config = dict(
    model='encoder-decoder audio transcriber',
    dataset='short made-up English sentences, spoken by a formant synthesiser in many voices',
    train_examples=26041,
    gain_aug_db=10,
    noise_aug=0.01,
    n_mels=80,
    hop_length=160,
    input='log_mel',
    spec_augment=True,
    win_length=400,
    tokenizer='char',
    vocab_size=30,
    encoder_arch='transformer',
    encoder_norm='layernorm_no_bias',
    encoder_norm_position='pre',
    encoder_activation='gelu',
    encoder_mlp_ratio=2,
    encoder_head_dim=64,
    encoder_fused_qkv=False,
    encoder_bias='all',
    encoder_qk_norm=False,
    encoder_parallel_block=False,
    encoder_inner_norm=False,
    encoder_kv_group_size=2,
    encoder_subsampling=4,
    encoder_layers=8,
    encoder_width=256,
    encoder_positions='relative_bias',
    fusion='cross_attention',
    label_smoothing=0.05,
    decoder_width=128,
    decoder_layers=8,
    decoder_norm='layernorm',
    decoder_norm_position='post',
    decoder_activation='silu',
    decoder_mlp_ratio=2,
    decoder_head_dim=16,
    decoder_fused_qkv=False,
    decoder_bias='none',
    decoder_qk_norm=False,
    decoder_parallel_block=False,
    decoder_inner_norm=False,
    decoder_drop_path=0.05,
    decoder_positions='learned',
    decoder_cross_attention_every=1,
    decoder_tie_embeddings=False,
    init='torch_default',
    residual_init='none',
    optimizer='muon',
    muon_scale='match_rms_adamw',
    lr=0.0016,
    momentum=0.9,
    nesterov=True,
    orthogonalizer='newton_schulz_5',
    adamw_lr_other_params=0.0017,
    grad_clip=1.0,
    l1_shrink=0.003,
    steps=7100,
    batch_size=512,
    epochs=139.6,
    lr_schedule='cosine',
    final_lr_fraction=0.05,
    warmup_steps=140,
    weight_decay=0.1,
    adamw_weight_decay_other_params=0,
)
Rows from block 3 of the audio encoder of a small encoder-decoder audio transcriber, named by matrix and row number. Rows with one number belong to one neuron. Each number is 500 + 40 x the weight over its row's rms, rounded and kept within 0 to 999. All counts start at 0. Numbers have three digits each. After the name is the row's rms in percent of the matrix's.
After each neuron's rows are labels from the 100 clips, of 14848, where the neuron reaches its highest value: "peak on" is the class under the peak; "strongest on" is what is common among them. Only what is clearly more common there than usual is listed. The data: short made-up English sentences, spoken by a formant synthesiser in many voices.
# fc1: MLP up (encoder.blocks.3.mlp.fc1.weight, 512x256), inputs 128-255
# fc2: MLP down (encoder.blocks.3.mlp.fc2.weight, 256x512, transposed), outputs 128-255

fc1.263 098:501621456455480482467508525457484487506570472559479507535499453500499456490393514641523476501526527508437504503478505496521457528465511528507614527569519472484448529489519500467498550503439549488496493400503472560593518476517488470441534493538478518536567479472498502525471541498516521522486495529487458484526516397600474519516512496523452493488565549466458444540502543494476469528487
fc2.263 100:499407513524542591524446518524575528454462514496501458469493520509509495517571432481493459507439493498479543520585499520489526402501459546510375479492460502527490492514485552462490531484518480587504462511463494521364435494537454450519423500459533568496504522528461508495530568466467490476581493564470575499449477512466568508472467500504509451500426490523491572528480453505499536487512
peak on: /s/; /t/
strongest on: /s/; /ɑ/; quiet level

fc1.237 106:460555510489441514472507491497463512493515522515534505496443508446580459466497518526485514416476498489481543508448508474501536454509497497559521530447533451508429543493498477511541578491487505498440463469483539468483476488521508432555538524497483480592540564447566504553553495528482577583563533507488545533511528472494546449469639466479509503508558505494513477479497559405461450490510
fc2.237 112:593477434497516468482564482525579450528422476535475506495463493495446501484474499462560433511489500500500499451550553502500478508490477495409508502507453500484598459484446472446478456574478498459516462612550502495557477573493484509380496510491590531499443464526529484485468473371620432493517491455499501450531471509500450521513489532526538514551458503548469526484471486504457504484485
peak on: /s/
strongest on: /æ/; /aʊ/; voice: child-like voice

fc1.227 118:446602535534476508487491588450464514463509518530488435523484504488503519435499499528452553408514503497420491484549471460446469490451483499527486566523479496507520519515584472485458548461443512523499519543434516504620464504537522490461482518509410497482500506488504605496527477507437421499521508498464468563568470418478509490491500479536513490513403477465521529501481486434498442557476
fc2.227 130:380461499585505497534487448513506537486536542550564506447508632499476492479482409495551496501438488497501538513537500510514526427445565518510498489561526500521420523469556434493476493498552550528497445437496462522490554507499516453480521467503508512455547476598556561474542499523511521451574524477467436462449522496420534487513455502497511452407500454509496552501523552474526499469544
peak on: /s/; /t/
strongest on: reverberation

fc1.208 091:473521523592478510538494450504541542520454478610503468509431497561490511506469471584455545587557541446428494500510497508508485482493466495498527510489493566537510504492514517489496421482480476469503558464492513541469482554497496517450557501537581345467516488486492464486544527452551504497458539505493598503502555473503555537457482487544522509512582424558499523512526450560510491500466
fc2.208 080:509507544420496505499484516488432441507527519398525567479542498440465494506481574491544443446517472536519520514503514473475506585485478524509504533501532401465468505507504491499521492557489580466512449554479508474482500451522487469505488498459461621521522538492493525515456468517430520568487490500507463488515400507493447433522516525499484548525406507476554506493531529425517516483506
peak on: /s/
strongest on: /s/; thin (high-pass)

fc1.469 104:475529542557513541489525517499499517489628495491491537501470531499429417547512497549521416459539483549504558575474511473440499526516584433503519506553522502475425508429479477568538481535496579477511497554583509503413534547561513492481499489523543517553526490447491516491518514536513525410439484552513467470494505544474519570451503503491473548476460582511513432521510452488457508441472
fc2.469 117:427530499523521493471539488490492500496404489558506453442524470460587455524497497519477530451477575542524513429594484498600489468494401486499463475483479435514546503605498515461491438501607482543494431461447506483501404501507490529592509519492443498477512521550517547485475538459491489502610481495517497500585486561554595497544446546479599468591506471479508559512498556478624512502492
peak on: /k/; /l/
strongest on: /k/; sentence kind: request; "please"

fc1.333 092:474508496543490476516468542497519524522513450526490542510491429452573547516474527505485501455512538457438511504520515441470487519356499507475540580537493480538491393507518505514438500511501453563516476534528461479426377515484586497450512366511540438510533521489501521510522509498440495531509485498476501470552505481392486501473536516419450531498500488498419554528535514458492510557501
fc2.333 098:498559599500484554563557383502512504411530549510527477445499522479493444492469576476549481482452476494472510578475535493439443497679544476548480518486486493491549476511504493486494477434501543543448444469486515528529502490479445506483498574533489497481525493528449489486478486525555502482469491559537531600430467575508500477477503524545511512495453512508578526441492577502468475473507
peak on: /s/
strongest on: /s/; /ʌ/; "every"